From a checkpoint of a small contrastive audio-text model: 6.59M parameters.
Rows from block 2 of the audio encoder of a small contrastive audio-text model, named by matrix and row number. Rows with one number belong to one neuron. Each number is 128 + 24 x the weight over its row's rms, rounded and kept within 0 to 255. All counts start at 0. Numbers have three digits each.
Before each neuron's rows are labels from the 100 clips, of 14976, where the neuron reaches its largest size: "responds to" is what is common among them. Only what is clearly more common there than usual is listed. The data: drum patterns on synthesised drum kits. In brackets: how many of the 100.
# gate: MLP gate (encoder.blocks.2.mlp.gate.weight, 768x256), inputs 0-127
# fc1: MLP up (encoder.blocks.2.mlp.fc1.weight, 768x256), inputs 0-127
# fc2: MLP down (encoder.blocks.2.mlp.fc2.weight, 256x768, transposed), outputs 0-127

responds to: reverberation (97); text has "room" (97); text has "reverberant" (97); four on the floor (45)
gate.7:143149156102093133129170118103137132160150120137101114131140155096149143145156140197087140137128133130094123166135104165137106117150118148116087141117114097106109117162154106151156126113136145147136110133120163155121101135095169089154112125140105118105100108107121138127107077177142106177121116086108122107156137128049109096109079134111086127127089115107135073118109108139087116119120
fc1.7:134127151110113162138149132173131117099138125143110144097091127123120117138106109130159127137112162138051142114134120110089120160122132130121135115140126099139129090091104140140151153137164166148116130123152128121126163152099114161136141148128124154136125109133124130156145149158131146148146096166127158134117170140099149117120154135105130143158107140139139102158099168107165127158152
fc2.7:137109129090105159103154152074128128118122099138163120114124114137148159116078114134127162118192108109099126109132103132104138096108109154116108134130095198122102135149146133129144152134098129123141099145146136122167128144137157127075142113112146180143139134135135110093159105166137117125134106093134126153110162139119088125149082101127099194116107078124130065134096135119098134126139

responds to: reverberation (85); text has "room" (85); text has "reverberant" (85); white noise (44)
gate.181:113097119120126116129163142095090173128115124151159124159172090104107106152110137156121123161121176107072146148152152172103176125127124087106118144108167120107112123101145136154155168152141124089132101090130135122113100141108138136155130124132124076166148144102070164129190138127107083145080126089106108122166154116088118135150125102121135122119118121097147082134162128121113136126155
fc1.181:147147108146123161156155102128160138112191157128143166094146122117095157168122128097142134157186145170140129132127120127100137106104123131116152124107113133094115163151123143127162127143136075124128144143144111138131118146157131133122183072137110128169148151128115135147145120106203121168176150147118132139152089114098126137113129125130156123155124145171115151145140158127114101112130
fc2.181:060101134096092115137117165155114139126110136123127096103149119104167127193147112125088142129140148139107113146170138127111148138093070107098177167153143158151126175116122116129177148106114184129142113144159182080162146113161159127116140113092147119158116075091131137092124131162104159137136157118158127132149106149125132147135104124144110138137092084122087126092092098115153112113165

responds to: reverberation (67); text has "room" (67); text has "reverberant" (67)
gate.256:123129118128111141120136137108109099121088103137113171122110112152114141066125135137143142124164139123114101126090106149120139105125109132145133134136120172131126120148168151151159148112129118145136178120152181123174135169127120122194121133162112114125091139093144143070130150107119127135096164182112146154093111098103130142106113124118121107139070090146147114133147146189107102124090
fc1.256:143123123068147061136119179129142126130143091079125091148151154112109115108115150138158125095132143148103090100127135131141140154118125132107134122146118099099068131116117134147138132125146131125157124132128122152123122181044160113095118154116078108106102122138117112138102121141123091135081079110139117105135104096152142116155170116138164105105104106122153076122102113140123096138091
fc2.256:153152136107118134141127083173151187163123115183169093131179118140134103135126151098108138133089155122136185093137146123128124098170092112077104122133129080129131107138124106140138156119123165114164121111160150102140083108122095109164149167122148144102118150152137127113145144069130166117137146129148150134146101099095076110121118109114111138138107140095119138103109120118113163121118

responds to: reverberation (99); text has "room" (99); text has "reverberant" (99); four on the floor (51)
gate.484:091108127102171095114166091100154129135078102119126091120113108123125141145142106110157122143157153110142116115101071147150131114145096115145131146167151099098098118164135116173151109101148114162130143119140107142117085123121099105135138141149123097134117098099122145096137114109118140139075156107127092104122127051104163113111120123133128101148099136151132117134164084157099110130095
fc1.484:131111097114129099167147134162158124112084109163136116096161139109102074170181110153124108151155101097159125128116123125168095149118106092134143148153146099132138130152091141172130136131170107116134132115112146126083146155096082125129126142131160096103146091120114113109157159115128115178110136153109122162162112119076191091122122113123158161139114180118137123124144121130135069127096
fc2.484:143132077146145130136140140172153140159098118138099130132167103133130117121176157109168154141063132123107152124114128146146123175135140162132121092140141084126131157170118151140158118130109107171099103136140097142089146118128127147139125114147158107119104135139079111180077112096164122138146111134120139118128134130151143136070130128145117112174119123184093107121140136149144085129113

responds to: cowbell (97); reverberation (77); text has "room" (77); text has "reverberant" (77)
gate.336:132113150143135163135183126139130172104119168181132113115095120164123095108104112162163118097108150107104120114124116150164110126127165135084111120149094084098108108097102164171175151161154124112125140152129111121107123114119121118129125123155086115139113143118142160100119147132174143130145124140111124104185149121130122156124127101134162133111159139148153098112142114097157138148112
fc1.336:138150143137147135152116110132131097116104078096133141130135071093103134083134151129149113063149172096128146162136085140113114100158124154109115106121130124136106135111157155083148110134097156114127119165123110170211119138160140108148133145142106141132096166121135136146114095114157106150130164127154119104110079133138140142160177141142102130120166134136164095089161158113151141109149
fc2.336:130132121123112117119116161148148108136141150118131131167116194104120110107112091138122155132126073126127147122129106130123164142141127152117116150140128082138163103139120134130076086144109078140149140103125132143112190134148153109096136138083141125131158143100118139145114156120132113141124171133137120147137110132152146134098121103133136155094152119100092158184091171143109103147173

responds to: cowbell (100); clap (55); bossa nova (26)
gate.350:134192118148140114112117146097136136167150120112164127101091158131167131148138126147095113111062108108118108155106125116155094131117091161123145103148117121130112182115146156104147136144107126148096132127129150169156120143111149111134078090114154154112118092128156143152145095121078147143125135101140097166111091130138139111121145087138083140118100131105119174135142118147093110075117
fc1.350:120119148128113135119135140087101152166086138130185101066087152180112124155095137112149159161173129154146137134119146084160132116130178151140110129100146110104071112116095155130152123123135164149120147158153134163127146131128142108136199120117096128133170132138138118115148148099166142154136128134128122121168154095105126135175120118127107107105152154133134142104180110154126113131114
fc2.350:102106162134123133109119147115089150099150154141136150186128140129127122147132113153128177107156116107169121120074130137121110137130099110134112171104117170120144138129182125098152145122113109090131153091108104093107102138158131136202143163132154106105076118102095139103156161142105124077104129055162160106121178114130087131139100140089130079120108124090134077130171165119115100137106

responds to: reverberation (85); text has "reverberant" (85); half-time (45)
gate.591:087094099076098168127115067109134113112094153136165147155121126094160123100133089141123128165160117100144109138136113122123163108135117130100141140135113132127131116132107099134145107165103139149140106129092138092103092121151121135104149104091159128125108129100063110103083126115104097122099100104124105156137106063091107143159072154145086126107105119148104148115114092139132166117172
fc1.591:111122141121142121157148124135104152131128156145120114135109115131120131142138106099115118086095123125106127116088160114129128148135158149129107138137088122153103125096119145135122154163137113068088138090150089129113111149130121133128154150113099143098163176142096105152110142121155125129195117115102087158121145109132114126105103093141168111190121142130129170120142116128127145128163
fc2.591:119168155111148103113121158114101112136119090139123152132130143142134122074129124101113204082115068108129115105100133162143117121122144161167142095140142127116136128130124159123112114111103094048089121107150032147144106130173109109069123146142097201067157140128136144156153096145131166127124097118108112140150126123112118128113124139120170129063114165133146129093139124101128114115144

responds to: reverberation (83); text has "room" (83); text has "reverberant" (83); thin (high-pass) (51)
gate.521:173132088122131142116152120134121099125107144162149169167109160138169162100081115152129110150138155135147153146092143135112131090142104150118105137131096146117114142127092131126163110123163151127117123133128155082123084183166150133138136110111112109151135127149073137077145166135123134137130121156139124109139076086113144096159149115139132128129168123160093122155162110140109142141105
fc1.521:123102146094127146151086138164148134082119149133153170148116130090124142164137112154113148133161102122169115105138110136145132177130128121119113184153128144135161115140126090106103101143098095141119124131091123116076126108149165122132099114129165101120149151104165163126143163149145154120097140102127128110142134148144136125147104145087110134150150123098167122103141141069123107104093
fc2.521:086137131101110129132145117111161161141119143132148093103144122125112132134126172104119142100149177135089090083124101175144126103122084119150092147141120136126126113107111077140157127180102105088135160150150153073152061094169113109168096157118123143122127123113122154144148122120118162141132108109142116118127097166071113175139131102123098102126092106128144114120093167116143150066115

responds to: reverberation (74); text has "room" (74); text has "reverberant" (74); rimshot (66)
gate.547:136096117108124136105142118137107105142118113126184164134148137108149152131114106166147098144119116124114120115141101152082142106106145111094170146122122099139127104118168111142121137115147142106118095113113153134114129100160127117114148091114146130176115107110146085134162135112119122161106137152147182082120081087119146174050145105095158136160117097142129121129156117085136148150110
fc1.547:110172168110140103108090144155162149135158112086106087084131164112105118151119124177112086108125133114107113142115139114195109149110148132096127116133133146126129174117125117123141133154154123134164149169117112170161127126138103130166134117149131111134121117144111131155140127132129124114127150074139112129151123106107144121127155162102138139103160125147140095132138138149151113143137
fc2.547:165077148178132181104158138126147152101127104143127093149160077171137179130104097142095114120135136084117110149100115153129150149147120140121118113149154140140144103137132162199119134153158112089084150099176144131142102148129123155087130128151111132095123149119115128134179121110165129138111120135117146112119124132120112140108141080143115121131105148142145137142101174136128127100100

responds to: snare (97); march (67)
gate.418:155167162107150162138151158089133128172134133170164108076105098132142103108082149137133123149146131083118184172111094127067138085154130154144085108138108128171119122109150162125158106144095165150137125187114119140164132107160135153143142134160112155160139156135144148122125072125160176100106101151101152161143148131182133075118125177119065112137126141133081169117156124117152117124093
fc1.418:116121132105092137117129152155133117112132103134142114156077084150185154120121128124164188124134112127098148122112151108099128114152122186193138106117120169157088106103150128141149141118080144152089113117153108125099151137120116113164122094165115135163133186141117107110140113080132098107107138110098115142182099110122096110165139142164153160140084088145105128127107139157109099095165
fc2.418:157119106146087112118119136114113123108133147093141127132100154066109111124136131138091094084098173135114108122144136122137098148084159093125148114108110151130154120177162121168143109147135153202133167111133150149151167183118119098127119072070133093126102126126104096117147145163141109142094133124129149121121123113145130159114156112126145105147122111129168132113146161127100099168119

responds to: cowbell (60); clap (57); ride cymbal (54); text has "noise" (37)
gate.598:117163140150163117102166109127135145148116114141174111090081126068138111100097124139160099145111176123115141167113142128141126144081126170117116134129129132114122139128136109147168142119118142135168120154112150117156115134128134100140128153133135133148131115085093134111119112158149157163166102111151128134124152060124117129185160156136126120140095078115150120138154121117139130105116
fc1.598:116109121103123135151116136140152097124133107126095120105149133151144083134156133151175119145141103110095111123143151099146077140163122142157071161110109139169142126151050108129120117131111101110117132125135104155090130111115165156134118116138116134167083167189109098114090103084162147116139167145123137104150150100117123161115125114130116100166119126109094107116137158146134123107118
fc2.598:132129146143118144125142122140105134108150104163141163137122102099126106110132136153154139135081103139103127133091153142115124157133151124082096113144107121126179157113134143125135145123082154092165132090129118146140156138142146111129174140104142145184130151126119113110127140138183102072126129117156153162103128111121095136101161151136139121161124133080144087152117124151137143172105

responds to: snare (78); reverberation (77); text has "room" (77); text has "reverberant" (77)
gate.527:126154130102122106116136109107149139145157137105156119079104106154158083129095139117149096154106097087097124114116128174136116180140139140107099120147157117114102105142122083140169126097132143111131099124106140149165091124140143121130109149115142164166137117099157122097118098130168111136152144135164162130161128067161129133134143107140106159161077125148170114139133179137119115130143
fc1.527:125076111116148105133132136126093193110144125167118111223171137169129137212114131149129138147163130118148137121169137130148166123107095111135093119133141120150145125137133148173128105140140139123131136150112131101088092119130154150104142117101159089134172126131085176176140162155161173136123117136104107129134127179122125106103120114146120114145157160134156121159134135092141129137129
fc2.527:113141138123133124129110164146134106176143127080144159081128164119123109139112116084162159121132121126130136143131130142166159146129153128135135081158160103138100120118164166128115140113125166106088142101153118108124079124134112109066095104145080158151140114162114132146136151160108108122104118130099131112153118082120135107132140124124125179096092156142142069116154140136126116129134

responds to: breakbeat (34)
gate.12:138141170135142106113120162114090114102109127147108120095100098157148118117066120171116088107122185135119150154142163099091103150064091166125166111163103208120112138124168104117121170097130116114116074166084138109135130117136154165121113135157176088150121144131099116085163126094140144147150173154126116149098140115143086148126104185154071147144166129129135130104134135162118138101124
fc1.12:143110123106109071103128131108102099144138153138125127139115096113060126136100124142136102152168132141129122114162116136091147120110136088118125121100114113131122076127116136150114106134167109134109103135120149115085103104040098130092150147103150116125169092110105099152096090119139143130151137144122141169143129090127135110090102141109154121185167110122137125128113105107114178130104
fc2.12:136146134134121177132142139135135116156133152174102140151147102136117113126119145197108108122133127086119113142131141163122099147149130104087149122150135111119152142108123123158083140121105100166128102116140068159129119076164126138111159179176123166135180141117154142130136140115121122151143163168125137102126163147122099118120122142187105128157117138140110144129147151147144106127130

responds to: cowbell (100); white noise (25)
gate.506:140148141136134117133141128149134118132120118149100141146108129108169157139173117159127087063116138092074191132133135162144106113121128122097158085131126132152137156160140152142178159132109123163125103137088138162094130131147143113115084064142161130141127132139152126089140120139151096140138110140142110100124111125149131094117168119142167154116147125133111177090122107080127128125126
fc1.506:007057055129119120120146097113123137105117119149159164166140114144112113119154162125104161118087120130160097102158128120111146098115105094192128109111142152150125131142086130158122150132144144125160137142107108081095149129158129150128167188172139142134142115152144122160147177119171153166108137110119153115127148168154156113132129196138121106141144134131146114137145131120153140139138
fc2.506:130128165139175157136106194126145136120124150157140127185134115113134148185110102193112110131180118118147089131078151115109121114128131073114093137120122174149114123130148118139139134115106132111115138117086113122102146130104165141119156135133137111148157133153120172122137140150112131110128142123103105104145140113104103178147113170130124098128156146085138116096146153113123141148157

responds to: cowbell (34); clipping (33); text has "clipped" (33); breakbeat (26)
gate.450:092140133128157089085082139153117125114181136126105168151097188130081106142158142127148123135110125145092165115081103164185125125131101153072114112098162125108116127110133153134110142131139102140144161122133115095121142120167118145172108093122125136110126104085154090084161200124128122133128098121157119107179109095176104123123101138127149157132122145136132156125151107130124137132140
fc1.450:097128162150133142102130093151143116110142097141122151140132168132085164085166121153135078126108114117106165149100103159126149137123115150127121102044172106137109149129131124129100130138133108135137182127128087115163130157167101156134147111146139114101093119154131087070120132133119125143135132120161123149130120130154132158143130175141139168116152118101111178130148155161178150133138
fc2.450:171092091145132132134165126114136104133172125107140139148084080151169115132088102129111171126151120101136103145183164099134132097095123119127149141203084171102099143120115153125116132115124125123147065138114182155108062120115168074167127170131118121135134127151141150160127134134102127128103159110102145132126146130128129150126151147167126101115116090119142096129153104122059106105145